config.yaml
dataset: "simulated grey scan slices of phantoms with and without marks"
train_examples: 245000
eps: 1e-08
cautious_weight_decay: true
Rows from block 7 of a small class-conditioned image flow-matching model, named by matrix and row number. Rows with one number within an expert belong to one neuron, the router's apart. Each number is 500 + 50 x the weight over its row's rms, rounded and kept within 0 to 999. All counts start at 0. Numbers have three digits each.
Before each expert's rows are labels from the 100 images, of 14976 (inputs lightly noised), where the router gives the expert most weight on average: "lies over" is the class under the peak. Only what is clearly more common there than usual is listed. The data: simulated grey scan slices of phantoms with and without marks. In brackets: how many of the 100.
# router: slot weights (model.blocks.7.mlp.router.weight, 8x256, trained with AdamW), inputs 128-255
# gate: expert gate (model.blocks.7.mlp.gate, 4x128x256), inputs 128-255
# up: expert up (model.blocks.7.mlp.up, 4x128x256), inputs 128-255
# down: expert down (model.blocks.7.mlp.down, 4x256x128, transposed), outputs 128-255

# expert 0
lies over: soft tissue (87)
router.0:478484531488415432437477496424486496501511433596493576491408463504563580425441598415464459463587527529591579385431513466484394512502423470523509505531506538582520474428445418425493524492449525562465524550516455548546537518495504612515558535528485575568512466497517421492448494521565581484509506494540525456538442524525528500436513491462464585551392504521517565561526527492537518577458
router.1:556470475485533408399592443409451501524476469471525550361448537530436478443473528484534364474458469569521561479435430468491508430433434555470504518477571501506557520446500498422542536527441490570578495542419499559465452439455525546553533585530532480446551536544449511524502507579404429551460540479598529525547459497542468399429553390462421529569490405497540461594494500515559513464470
gate.8:538480501541502473499454519443415514507382457524559497503603473496461428465533509456495526628474521498562524578369496438459509454498585405484461461540459476558557560595546449483484476449562495457460523418480525526482361493517458474477530461510529491543451524584451475506501570556467519560530531512489506462522504472465474454596455556537507489456491354513437419478432460532456431452528
up.8:538491493447563563462447541457474567501512524544492551401495454504473456553411461525510448493536500451425439555411564608369524393488460462540427515468435527537488549409475488518559432548520510456522543475513612483528460533471513567424481538517574564524548455478526492406413491426481441473495526486498464444482466404562508518457508531478533526562523582506470659594607515430518511426535
down.8:450560507563469552578498421447492413477580558450481474483523503384499575524497465527419573503539481522468464493527524575485442595517530518480456471493544518440446476474490454579570599524484566511544480570520386426533486437474512438574498443511520476473457578439412526498520577542516481486472476474489545637539510490460547462478593523503434581599493499558418458547614473541520535483532
gate.9:510469484541463375537470499543448446491465482491582551492516398542525457483481536503561362462543537489455484566504408513462501361464525465542573440522521444466392552483426483546580503587461506545525552512545425475594451500508469556501469471525430494474486485543534443419410416490434475543498435496393413491549508473465524500560591572470495481566458520533474466562501460441555434468399
up.9:479539516446480549538485515531459464399515498448518534461424440424554539459454400473448521470496615482443487532474486586548412521527536455491549475485505515432545468556597599526619406607516486543471455450538431544509450481411443500576515544512408392500458591561468457578569557502571430566533530507506560472570414426498460495481427442475491457569516485475571502523551487501543515472520
down.9:477568415365453458499434473507465508459534442451532489481600536533450559436523434550496407462373536457536516488600497455464499480543493462510503466553545541456503543420401532547464529462489436486565479500452526510490426466421551531574469534505490503567470526520471509534557506392599461402428516444496445478598549506480400455491497492538560560349550499525425562558492410597606550462456
gate.10:527444502524501472516495490508435408492412464490543504577591511492392516467422493480463614507488507491485463473482416539523463467491454500550455527508446478482525539543471455554515501539499400439536477534452456452619485518549587503390524538606499450457500506535453532570536557613513495501529590472523483363514554448593556529467470560543646442537510514523461509580421500540552527565490
up.10:543536424510466508491514468442474569562488399452475587579528470391474427558458500520529532504526417514436535618411520452544488434548455560496444500507462543605592546518525518518505449490444601432412495478563500499549559499586438492533567490528533582591492546490508523548490461545493499532478472450563565493481501564485575441550534563435457527420566383461446552521537537491543505516547
down.10:573513529563443463517549510461491466506535551455536534523438437521571542506507547473538498458519451573336472419415527423500529474399498467535434572468501519478492545531419583498465529533444504442567556492513492521576488507434477533497500504458459514562543464431431473514523626484586532440468484546523536530562393528521474514540584574479508542471450521439570449416449507432471459559491
gate.11:498462482481497541417436558627508556523439557479520597391515488437507571538534514556400518537499453469459521503535553511474527573484525423453494499443514548507545508553495395540551490432572501457466447471504523455428538545579452545525610557511574535538567529490484430499526535536612495491547484447489445504428562530561490416483478543559453571388490430505508485598465461618482511480599
up.11:581452563538517484410566592530512513530518554490425512514546594533483551480538522510400497511404517356538433543491479461419513488512539551481451469468454538398540521444529570485429547439506550521414534504473535538488383418501414439453505471500493563492422495516497544540544489515471518481542502478543533417496415495505576476594537529418424533543483622512496484538539477543581525453553
down.11:506511476526512499504563532491471489495508574476505431460544481500487495571465476531531450450452475575525462485505583532444536527515510565531630536466436460522453501506563548476545554433546461395600549458538561480581478510524473539449528460608550581444538449575467519457545476552550583429371494553410482572493453477522575517498564533361476471400546504512500572519487383510532452402433
gate.12:497452405564479452499601516493575604506462440488431521454475469465419524534575488420505598468531476491492478542562559538538483604406465524454621527522425533550518517525469505477526513503497446435519472472502564524489454447549587463603456526539490585499520414587464517494438491427587622495511491482604389470509436531503405553539474519471494642459496452470431474455440473453400529477484
up.12:507564492417472449633570514359445545513406443556433476486565435491405477518551438599469512529537473466543449486493549485528485446572577486485431565512490507483403512530487497523520533436579543529533527431423505537508602471533472499459566421462538468467484585419551417447486524564577581467520419526488491539405563415528508504495495549418537466616482564587554570427543497472471459433560
down.12:461460580464465518529520502498544459499502501451459506540523539436507431469526494572442410522498494522559517552492409494500558529496534505493515501567434446457453543506471463550618494495555502521455574541409548498361552579521485480497422532518521558523535462461400497443509485615581453477474472458523508502520585455368524549581478525494493525571492459557523498518479433459477387428499
gate.13:449533494494490359517535568465491560424519481526508501556483548399516535505472479516495520486458514558502559528483590491515504580537531486563513530500409508450424372629500493532429497384507494597500375599484475540525463493504497441490482505524510409517574521534493467507434442601542489432576599555504493427530569402546480428437533527507480461573540497613497531499443543524519489467633
up.13:500490411560456546495508487508560536453487535595571514520582453504529495550446418509553602494527451467542498532551518487549538554558540545522499545480563483555404406473515459524482491506553486496424475519524572578543451540425487540512481487503545484649543563531530459496545411488529547502469521525527497490423459512456428490419524475543462454471508458437484360536510559540345446485482
down.13:509454531576519576491525477514415514524492478502463477527467508400590420493547462431421557555467514550464426519429490515470545570617627543483563451558611446523512597503469364510451523556575522454523478433475552478477485500468460563431513470540516454573485498488547394458499493452521465492494574511522531459551536550484486518559530551485546429473465492515516383533476553569425473484469
gate.14:574457458428383499462560475447576451543592488423484476480545500364456446493502498543498556536459517493514591553467501520586489442488481494507446526522535533596494516591517408494443407486427506504515477511420439494511535523478477455462556638462542534463560485451485535497565479562496451497536403519560607515483502472443516458566386486447505436498491434403510571428457451534430530542521
up.14:480482507436521452539527522516542552503489562433494529492501459461509517419541504483472476430588473555441382506528539608471513468543524458375498480462533503555451530590535502459409475582532549430474553529610525586529378485517552461498523462546471420448475469440473542475507445480547481639530551535529555511499529486529535389515530423476522508475484582417495497557531498460487495488506
down.14:424426485438532617386467583546522508403453464465488517509615522558410602479424581515457519511516573553514512504544484585592543446537509545494556539472527486508462501540471526472482529492494523608548510501591562568543534540486557600488445578597621566423503470514545431568447478499484507568523531459503459534469458544569479502492499461533451455602444530502443499492549544514562553492532
gate.15:511616497537502462509405472505464476514520534457460481465545418387496553573476507505533452417503539523386600445525561550565559489566540437484547539468457443504510419472475418601549470557508426514481501494446587475452508467575536555548427466506452480465462557504502531411561547450491482465528498537475475550467456406437556395516548540492500631577447451491588438455534528399574416512512
up.15:521501541481498507446401517444572464462585446479433467481426422494494476463545441556528444456501622458617428416510496513499580535542523354540522478519516569545471592493467459520562593491485498430528538471526505486496520402521513478489450482465571570518487496544494494387492492481478472472476484558508443552455435490486396461422495468556516457419438477429550438427440470492509454426392
down.15:468416623539520521439518499563389498479498473523510480474503547469459552465405550436565427587495554527394528460565469454430446489494519527492459522488449537433476447550518426484589539563423466510441464432495541545427559481441499540580513571513502587462462551564437448570524539521505559487410595540506544478507518579492575511517490607557525561500510527548386449434544459603590529529554

# expert 1
lies over: air (100)
router.2:510523461529518629519576497490555467537487647501524538443519449514458497389524413480475517532509466399470515501497509405482556417484585529479483566492535508542554521485474512547520474492616478533517551480525510567470497459419493404403455444378503398582526402437531468481539518486488441519513471456542503446508524543505538472501500537512526433479516476559416526533604457530556539492533
router.3:527543433508562488536552493421506468453552516492444540491433587535550519544460430406527512536479523577551484494468459528501435460480366483522471524424600488461533517443534446508503527528541451491440442383499476499524536471474524574507429540551500502483569462486556471513577429511433532514465477485490506459600553520519427574422466510464532504491499449501419497514544569564513430453427
gate.8:490501549537483521519498499509471413466510456539492608565491581555568567510521527546445439518476529441515496478634521462448456543535513507479396475489476393454453496651574474471471529443462516558541570502535459518483503448456393434539533595503525475539569489539573495512515468521508499495480512474416474487508591529469512488516430541412445473397560551568514397508517582495568534464552
up.8:477484562596460528500504516405498639557528519458453427523471494604508423583575477512474521518473594492447450508507449460504409493526515446594599494570506470494585525456505465530599496534516465591520423509474439597589536534460487459565550506521421482589514390539584457456450489523546383540477528504505494555425477539514450495525494469508481465425506413524472589426435476544429502526488
down.8:528451426432439465467531522556451414497515548544544573486486468555616572538578472483460434469509474528435584471552527469520482544543506495491531529442433613546434444569484483493504499472499543537466603532559451544508540463461455539484490548483540566384425518484506536486399476505479504349412532462502382607474537478482412575597601395512444523523405483462489534456485481526540409493517
gate.9:509494561443463465500358491561529505526485537442543532509590469433482561528562571487515526554442462484430457520544528527466458538541420482521525528420525429489521572546531540528520420441506514506493482471523438445567489493516443575449522494475487538495487474530466503395411501548476406491543498510509558560464473487354512513545527499450578507485456612426425516483497487458583453492589
up.9:513509475519472421536533465599486571496601471412416497442503492475503566523444494472494468515554540501542428514565456482598433541374398490569520406518465484591449562533445537421451514502484513432463462518480586411463521494541542578487456525389507421517501503459413500464507585450548562556502500587560527484458553542496529576462473500608527520458471567496510583432491433452483545489457
down.9:572501551466580444467456428548565492452574459566568549576526495596431412416498532502537534477516530553514499600439478465456508500570431455555531508512418465469389592431528498508535425456455518431462470435510525529483412453515551476484539461530478422488538445540517522587554446496597419528438481504481468484544544503480541464497441463610538507456527475522477491527440493416515559433490
gate.10:481437564543496489439526495506589454631541487551527482544473464501448505540527514492530499422440442453546544503460408398452546462493400463471514546544365498458528436512522400539462484466556552455484596502522460541479481433510476444507623513488515556456489560429460538564569509445535564534513480479507575521431553470509511479527450567558543475560541544490442610441521419476469552438480
up.10:530523493406536485515502537493520481564547471423518515566533421517475460491571462461469343512546455594453498407398463535490551533531512473497479588561494458603564529538503551503499498534528525559422495541514597585484475448473466421549475510581567481556548501507529429519567557551589494400482597487461492494488498420505553512441440481511492573514463528493503422454567389436501653548438
down.10:442522543459540609449520611488511509666453522428482435472516533515438482456535462473475526452548445452432527553558561527474538486485554505494549539495444458528448506540574555488558531421521475529422512479552531417622510531545594471533556445512465501492507527478595510496548528576484456546424449489641437473587506429519472402481495383511491489484513547444538478441522464529458542406441
gate.11:534466405418528534446507492517509485339501503514528453471493548531396478583566398536558472433543463490543427516426528482545506522533510382554484488501436485525509582489486549480557537429383529560501447498577540551578465486412416488463536508477608571411480567554573543525478463469423582492471381490553481449489514513495444490472464570471461563516502444478458495522437494532558458398498
up.11:515523549590494473514496617442487581367490467462514425513437475468535484507560409559468472434431554596568459461458532525599459536456587559427512458577374472541505526498460483539496485474440476590453427542503550495503465443504464557534484517531518491434557622362488453470508476487558486410477472498551580551407562557490424474535538558531513503532450446512483585480471569481480492495529
down.11:527647581474478462523500542490456576494455540545482452535425463458439492418401559585555560518474459502449521489478515593504508523499545567451477548548496473499498474502546499533514519463467586523542560556568498504488516503477547479584557449558456567498541470480528474491445463544479514483594562533517452484519495459399473510431547452508560501472619534438535526506454503425446503521575
gate.12:479575490563529433524533591569450466516471544488493529500532483559452552511483552412426564489427518507458560545516493533522586597604557537399526549567508574593478480443465587478593459518570503506533474502458520450474457532537514503509491466430536557569473555526540538487434450476421456543570464477525429476487543495540456541507484542530596565483533493388380455522408539469555496455466
up.12:460473405492491508611551388377557569432446521508498616480500503540480458473436484514449574485503547493492548561474482436496452574500404577538470477451559506522402500508549471480437488499476508621539591499479533526508502471459447438371458532530497437501487462485511440430425473563488546358594544445573553527488627508514500477527533527437503498404537521527516542518493411483514503467523
down.12:504509438409527489481437548511374572516558441505497521477530451485569464449539528508491505512574435529623464464541492506452510545555538542572509636518493448409482574396489540492563480459429553505548490436487506507404525509505518551500544522488562553498604569494525495444474479582437488478474569564483531441519508462476493524450495524569468410522485568507542593461565571498498624498505
gate.13:468547561446480444513503491491523504532536525466481500536497439495547446484595508577495531412543546495463478520530429530475500544419397519511559505502562525535490525466479619495484499515518374442481435557452484517472499428440470533428418466550521510523368524563448449594552457518468436528488488463501495566513533521545448456469410496524606413539462449412468519505527401508391443495387
up.13:532524562551515539560473570440410540577545529521514485518458541448360476407488380435453497501445505516472429501497517465486487456581522528458500534434502526548460527466432483481573488487521513522502470478545505575455411481443592536541526515487466416441502420458480512603506579501412564508436479574546499438491505457552522477576618466481410522516526561505515545531549571418587500483446
down.13:548495456598525534460566373514474511532470549535539420479526493487435479585475580433458510458436541499570506477485416563541464532481591595536450449514549470468517435463591441575580462621471428397424494491528660545482517576560456449441474547421512502564533464548460564373408436501579448537462449462536506444503487469472429480482588448511458515409514458512548455421479548467428426529492
gate.14:526596485493446502486456515481433497432474615461408537444473480536554479474509562467475475505429514416452465449459478453545457506516443453506502495474495454394441460582539527510524506523556483523524418532517515542440533512497471443570554526430538494500511489457466522538472470458570398513562501504490479459510547477539345510443549453546509486489575395494625588654448578540488541459504
up.14:479596482523512501413492477524628493523561467462453484442504514457561477487577532494542430546530539541471521441505497533562495419488574572467468520578502497453486533511505558554496498416533462496556582433563589505462435547497468470442532418563438568497529495554486442553466489472514461445320549478451452505519488434538445544607533435475502506508465395511483429450497621498479509369512
down.14:514440503502495438571618599424541531566566571391492502483553487372544449485463470524453470532563506506568500479486534594535529511524497491518487450461477438559547471375576472546461512499546413456459543470523366536567516496509483500599600509558515541477499509522454586508573447453460396546585487517431429423549459456471594497452562595451532527519536499486508498534474503553462465545589
gate.15:419541562468509531563525529491447500464543512505476542480449583460562502580570499400460506576497474490498483452513486386432483528546480507476549453471497530360556522560543461540457566591404636512539473470487445375453604499580529426529479470524482465496439541515555542558435476448582569559488515509465473440490494413471469510548550506529476514541495521464405431561404396594475548598464
up.15:480442527604507559502511489487575495516543478561475421517601537571480514511471548428488471583537622512512533480545540574489424519592515475396462464527427540571553503515466461543519471559503506570407489496508417424513451379478475388572570464485516504418505467516462544482599538536389567466578447519424466561612475531538530507465545550490534602475495449514442499511528468548468474489483
down.15:473509539496569528481480546590430523448455532535476466503549591514540538453465493370479452462431437512433546537609524515653534532488521506641530518555537474486542561542565410468522459480532458500511511542500586545456481489551483536534454473478442427465522488555528490415503473572396484443566495526389452479519502562393539539497528574490403504479464535518493499562493475477562566455635

# expert 3
lies over: lung or cavity (80)
router.6:625549444486545540544463507547483445541426456457532469532527424502454461524495456466502513603497488445490492533462482516467414492513481554545452547551466546586493522463413445462445541489505526469465481419580467517469457438471466507533452503540542516468462505513442452528521534475489471528578519518569445493486498561515489518553489561510468469544551557551462497622449509600583472543563
router.7:549440518556546467425548445415531555489573556506453469534443454487533546479514521590476508459504473471588562596442482548486569449482516451521417558452496566508484594549547544533554479573537582442452410431593475537442509451429425464527475503497531550527541491495483481525424519524451542594451423531534532513484505497479523398522501485486637515551555533536449482553562500474505493522422
gate.8:497519526499477500495503580483509478459584444519451641514496485493528457467520478589495548452444504422519601501481503468472450483458471478564500560501515471479448435552514595583451514494452555430480504384481425421474519478562560609524526416457511508494577598506397542481458571451476468546539492467539465477495432515569512494607460477545521622560464510441478480440502484506573453592394
up.8:487466562591437473517530487434579466471552498475449558544511468490540511526468439389472547538447544511553510485478488446423442393467462383507475493417494534534495433519503452410497390476565456525510350469506496412534561503524565513515514518524555566526510506498549498466530517573421455424524520543499523399534499524480501448498518465465495407598511469540477509478549455448458565488484
down.8:570579534532499387406511595506475537587404575582459503528636530486559522423481516435453550495470423554596508505493506424484484498550486548581550510453463586590514463497535401515430559482520464450532424492612536520509471503488602539473549499557494545439487498543428526540490460508490449447444547406513491558496428448470579556482509512507462464438541379493556496626515486475510502517574
gate.9:507394518545525519463546579605482483504557517430480436548578504462534504490498439440497466546546530406501491471552487495530419507397515564441588535444507529476482519438419543469571416594474614476473477453439448528508526416483517435513451482456468637492468518488436526521462494510507426564534477561426440475534444444438490502564530431458441494402403505497536475537478455496484451458478
up.9:431492515520478484535551593530603503549568443470554451511546479463493500461492381408448498499587472504491532599543517551551447449547532446470514545545509421493494507464558527577444485567449479555546547553472464586557498601500507415545437549433504467443454530393565448462508488420497427638487451465525529480464478470473521462511419388558607533446484566524549548530453514479504547532514
down.9:505484507458473457554474572580515539526457453494408498501467510533509398502471503378537457522605504466565458492494474541477535528497613593483497497483520443452522528516458474500565512445460513450572465554488465420538515486513507520477466588529591488451531526502455375446498522520502547460500531431481452498513382507501583502480463465470550533522534468553388452439504468479560491535561
gate.10:629443506474438500527502472444521543428552464501524520485496525508488532448523532555481473395453550481575519459531474542496485474535513482492578553567557593470475553526597518523519446323384408547461451476506493462435483573471476513566395528512548512533486449493518463517546475471497519483502544484521472415493454460379533512464455519514474617399529492472523468548507598495479422496557
up.10:597499547556466512492536449469547455587521519458440504495418439482531452577544452424531542419429475567524533574523416562447486500473436470587457515468497410479455512458410414561478482461438471537493538529454481442495509425489467532415458516440505459599393561536510512461544460427494359421448467467423487525499414540427505591529473439462519501410518494485498534425471445410461521523521
down.10:433419464482516472570528511535500480550514471526453470557514499563512460475518558511485581441489532614494541443536508493631525547478438444488447522550460524544467520514487616473570552555609499440507453466537553417535560405504476546523442502499557501601470518561446584515516440488522533583490457557366545536575561486569472516534474472519476508488610506449561543543527582511400492504401
gate.11:495535493479533568481555352441432516573538522433494496558545463471481549526461464438494417550472521473599567465449445463549421464549481580473366445451573573483450481503512537554501548567429445429515513543512497406581530447485439410442434541521520467465502610573500589529497500529517441436500459525454472478532526494492573501556448513576513560457483483579549524572590507487545486537568
up.11:473529465504542508520457425486606476494541342554609489579441491400498490526565537624398501584453426464503528535551506520562460475527581482591488444509480532542570444494524431523539483450547549560479569474579471510538522421425489487484474526582552419538545403508403407469435473608409519490551516573403468443465470508567472559513484436479494540523476548554476477390453452419505536490457
down.11:525493421452396538567420521514410506450541551544434543512451412468611554483564502518461488455478451434445522499542535493553488510512417587500466575498539501609478616552423437444478435557548472511654448514544526449513447520588480539520442471539417440550512458483551454475517527480515504490454518445442458510547555425475430538448430395448518428540580405474496543530459444469397444517547
gate.12:513416453465548527518536477463539457464491495497535489586457522542467564503506535566589478474463369489536566522490517465459528611539567466470591475421525536582486530537531516604497441497524504431422519451449610410436523532542444446417501544451566592510494590484522474448570519409500480545586466415475494377529505480442436574523554537472548511524493481479454489420415484513505483495566
up.12:476441581427553507369569521424525536426556449472526524508513508406577426506547481597582488468452489493556539484504461480481468501530523508545461468591516559502460501502460487535347524491500496468452551589600514577578521508519548449455470426426518490507465499438552494515464570463499547478469437447544538536487497519412443508484432567586441511437429445594568475619598547498520444447524
down.12:536541565549506446472542532507512596540432523514516552473520476549422500524491418520535505485492494519566399428431521475472450447539584566512578525486558533336520433499595592503496472518535526510529471402491483461526539414500480572523469501426433511494533427501553490467388443477443503474378515461443530535509497531565467502515526500430467424499478493503506468571550527527401492526613
gate.13:616505444376513501415400525578504474489587545400433506537486548519497545496547516484509562570537503478477468450387580492566470520556497558547525603475488388492514465438527420402400590510431510496503518568486532572446493470554521577555484446510447424354541559545523529507568457483439615526594492443627498508523530490512468476506538582489514420514568408592578529575545468441493572598504
up.13:474502553451463608473522437466533503502447527560596524508439426450445518482480502541440557647436443489467552469498597477436507596583568567437476633521457544511545491529412468488530521498495562550475450442508507568479386584528483471518594584490481546552481469575519518462442455553379456506548468514587479482541481582454521522444430478463499471503505508502473492476488468513478379559515
down.13:535537485504493427559452467557492503545513593448574469538430488486537425484531403442460475481472441519477500480397549591515523489529488504591583559480520488427513554450598542422438495407484460511395570497451484488476562505515466552498610507451535575531498455501585517475506584523445459459489656567412550574451576487483560503508464557460514455506507508424486443433468534523533502538614
gate.14:433433477548476575479463535537511528483565479416568547386589481487456533519526512492538485578517478407474588497480521460625449487521414530475502467511408596434506530395549539621435474492570474518483412431530429457447487419422475503462526422427452493586493614509439481519489508424485521510506462509460444458465576493462505446568485452453513425531453457508571481458546444424499439447463
up.14:549528507495457480499455500466519609475543533433432481488471511512488486451502525528459478514426440464518508456524443573450525489395493532518586530605567526488445504560450458505507474454543497485570454408553386519513490573496561504475463483562545446528420454455535571487492502476473467558544519498497526451382475496465496436535389492429467476411507477435517531523559496433620517442502
down.14:540473490483490438507476498485489580498523427489489555527434372463491490446524502558572461558482572473507492451523451511475551580430444557492468547534455551519452453628492541453551565442517397521495530473555590426486478458504445495529500452417548354443461567482465412493526491398470535512538483562460471511433491458485476485427504545443461514497468551504519586552533516497515390444494
gate.15:397546559524516466464545479494482454516562444521578447415540425471468512415486590460511492511567487515487487535528476527465540591495451523471482486502467439440377530514478556495397472481441525408460475483538508490595624459558444401538420504542546510492483521504493505467526499443512453490468554524496582463530553493460532518508621477417380452514492441516436539462516525510465585597517
up.15:561559492578534525453540476511544524548516465639493427479431507504530474534441494525412452482526500483507472451443489513442390453531533471431578545440478428563519485539537458524470536565450504392560557469593590399562471485458465518443523525493472545508497466500502504508491505569490528487437503515496465567494530467417513555474484574496584543568597490520559442605547525509567500529546
down.15:522512501441469497494449492487510470520524478565523484485482552530508552391479547431542575498560575437497476529563446529559521488481535506525541442511369521594514461550482505586484498491556550507522463448448519501590602527472491413496466481425439515421458460579449441518603494537484468452492504460522537537568471605493473498542568499554440563531396526452453463530525528458528525566447

# expert 2
lies over: bone (30)
router.4:577508517525564460458499389489552519504487440521483548489508479504550542485546482463576480510578451515599526492539587494427500423560480468501402422473524474630517584511452539431431550572460542453455451545480487516447435506457549470470571463555572444540440537473539521499436516480441489498522484510621406457549507446565572577480532527542463471594494462516442488433483593553515524624509
router.5:488468494502626540479537487534537602400475445376574639507557530514442528437567481524410501436547457488551529491521621527460556580526554468400591440558401537511495438461466434391462473454541470438503467454466560538531483484445452507492510419548526524518559462543525471461539457492501474470484460505507522486404498570465457465524514495546497519503507447449497389471453521501542497540432
gate.8:598517452498500483547585551516518457518558465495495467502493501446422542546411500478504504468515544512506502566437450397479535459493414492530472511548510484515515413467509455493523558481445377490498457516482504539454464580555419487530477446506543427507454500575433531587505495457516449415394572575531418428520489521519403408472481522454538483482456488544574483473606521552541555544452
up.8:505587458532482570449473520440543430509534515502493520523592433575545530545607466491561505453515448568560522448468502606483540478480458455489545374553526548530444510516454543499471565531485529524489452515466499474465517403506393541505500618502468528392430540558464489517457469522452521434596581422543426401485519492592544568434593521514562505459475443565503496355627462540508450511442
down.8:463573464476548392509526510489585493476541538587481390580497476497496498455485418607495538488496488445429592603517439498518574472474472587425461594487504441486393466430481474542526388509522495431496517488502460523503493472483513478498492502513505479506520491510478561496553404621476514512446452520451459533541488449450499451504458576480480448492465467496523425638458526594579429522444
gate.9:490501623487484486563483497484483545449448569499436447569517595540489587567512471442596419389471502504512425461490614487537415417619583497408443519437535451506551502521513371537488553489523468545475446568502438526457511493454497402480484494565405547471524480554526451445493572562488521479534457483445567444448532482515484515543488497412442603539570464517426522476522440476472388543548
up.9:586421627463564517446530491509500498553536545482566530444550515529518538513422521380502489465502614509488455456551409411511440560481454424493484422554497491535531488512487408472511460517532488519416536487500437450528516471521482645459472520435491510483591520487541464490515410506539499532457412504425452625518485581548513441526534479381466502425492430494547515515461445403420488475521
down.9:541451424495536498480558544445509547514511462490537489478494502493422528468440587505571443447452500589457510413463526530487424447486573523488446617541513516506506579532457506497447416485542541527425479424583552463460549481544519505497501514497468480451562491433561527445567446648445439510429516617502519469541484563466464538538460442480514410464502498449625505510450503389479425464495
gate.10:461476601485405544482517560621443556501581527503480490524582594535506556502521451466545555471493514511468493453565467502527471488571541435482458500658424464471453495471511580540534458511452552474494577525491516482485497516491420511446431572515466405536514400481514524509549429521549572463415460447455520482481484505530432531593515521587466567446467515427590534506522508560431400538648
up.10:476420547478421497422519517583467522542573493558409491580601587511492538447413537429512522530473544470444499592566458456479471498614586576432449564595530482508361510486509507504481539488484527578460476511469507527474518554508530526461478507540535466497456499539535503545484430449480529495489484501388504459512508532548478489563545472513473531465461520421627532486482560586499428475636
down.10:533502533490471470497488529541443430406518541551486438509360448470506496494416453494468528597569480497477541383489501443508491395471585517461454512600536522459530497518493504489484467472425470497508514441461492424468487543514504494500470539515557453477503641389535480547503426477566547454538470543495457512548482492382475475426444463523517507521568454476534518546568510478500556447336
gate.11:490412543509505477556528508481545412504486517398467577482505508460493427507507511511489537491496504564429437544547556415507538480499522495543540585398435490567527545501468456580469555527485528409481542354516530562495546515465511538525469501503537416448558382437433465569499406526511462502512494531558466459546486475597608489552470508505551532477461497493584467491694528490492542407441
up.11:506643535502442543437466437520504463545524500406520459547460486453525508467445631438551525560476514573467529572479461500523471514479497498531475546470517557516556497505463591528508464517422480492509545453538488552398586499516400556466421429605427504536504590452532515555478460426517524585508429529558470565445420540511419566682578529444435423535497421598548456450470517489496464480549
down.11:549597513551414519453582526564408470564546483482458463500571512550508481471427452525495538509515505361484532456472451451538466562514470357496470368487499589519456494548509425569507416480548517517450544454375503524508434459510556538474588484553427563559501566466513548532502474467415515580495489533463480564514532383453541485384491624488553420552495544503425563522492557453414512520627
gate.12:495498516567477576524390453476520536392553480508555462496480591521469566498511410539541485535433558447492563406454353456524566493540549538533471467539483468492543588556465499445541549476565576372530504547600535513476475518501528443496452546480527416493474564552510457535474493512497536420433577530514542433410536465517490462543545462471416518512574477570464490419586480435531519571538
up.12:528499521503515437503461546551536424453476469488465490461449553414538490423488510476529494618548523472471589479491491574501617557557483467507465445537428560411439463401454381517514552454501492518469526330507419500493519527546536513475570390526492529588420457509438587535428549526467471600432559451491481514508540548487546497623501497566430467493518589576592557505457506510507452438453
down.12:545535454551584468556523532577519479393513495423599519482565558462449489561466514494467573483554515450427626448436590507503469520475513553504440510578432432524501423502485468565514529540486523478530493500589439375390507598475476487565453480521520451571475492509503495462492550512586590469543549607506523448464476543461497444513539438514517514460502593465518446422483587508544564581517
gate.13:634428486535560486490490492490493460521527544545457514479424576469503481457511497520512544418569524505471515478454491475558556475542460600442411541644397435537437530613515510499497458422493525448501540473563595446538476518509543488538459586508499509506590443458511499458463473523495442473502521495485518525460534476382557528545516480461523560507439496592470452426572485436490513613470
up.13:421515455473406518534462568586462423459481516537512568543509504443539486551437505543532554437560534509473583505546427577457544476575493495455466491644482571572438511654567503514456353494506487520521509506545525395543422485517459467475456519539436511494571507464493469497558499499510432423554516474463511537502453472354501529546455532390502533525453528548536541406496466530423518618459
down.13:485506485511488499483485585472461571492602502504443545501558509536414634487463535459492500386497441529447570525452590567463615475611485494590525577584454451498543439482509578459467502572534474457574527574545477530607486460499537509389428522476476454469548515497547425455570506491538474424511486669395502460466522584553487548531541569498503445520465499518511461583440545446501459481505
gate.14:484506465461375559504519546560467489501563444562539534464523523429559452545520490532517500429497501601571477539482511485512474494525534492457544500473555477562487516489549479531473511570480412457486509549372562499513478630539485422512612550527462425441505461611505491513473575556476552471491400469490439511459505581463483425550551470548607432532537461505464476432463456399456535473476
up.14:545539526561494456563411510481458488465418463500540507445516492437412474522444587391427534473498501475506438398447433490543487537493558524406514485407527543585481540441442538516565535523454458493511515543483473598525557463517449490549503514467551479442415534482458417582504499548472440503562498526504497448459513467503577492445505487427479533474532518453421535502488548607414513499546
down.14:467540621478453586524483495505554537541492469434524433530518442570460558448467506570481474538516504498500461520508509505523505442457513495550499529557486519432642471471519543536514518432531374452421530543461543612532479448516503522589464418395446464520543577491464549554546503561508430444432517442597535528524521487559444480585424474476482522529631468567473585537443492568504544572483
gate.15:565482571460475499517531530567517468564573525544508459515452480470474544439478440498514471535588417507629477463556452519448507486443466517556535602503512427524386507464491521365472515496426462529467447482603498546640550466445592499484431441556536459538550455421472541432538477502509538582448590535564521503496507514501508427516519401484554495587586498566536496527529432484563484615547
up.15:590503483598503534483508539542511565520427491479567450509533459439502624501540475451479474434544491473554554504488491456559488457492548521471512429553472520456613442465479533468505570577388445457514544461468498550547609604509434500534549480456590494584522443354458523432482457557498490569575450601543512436449473558461486506464411550533467441521423473484590495530530543564467554485548
down.15:509500441557483572450498498477486547585510486534432453528475472485529439493449493536508454482551505483443529505523446458415607505516495445433462477423563445527378475398468462513456524467500496506477529515476559524503493543455566452450595505504583583566434552515548568494450488534532504513452543479466486494540475514508422484462569491536466548473485547529635391436541517533523478558536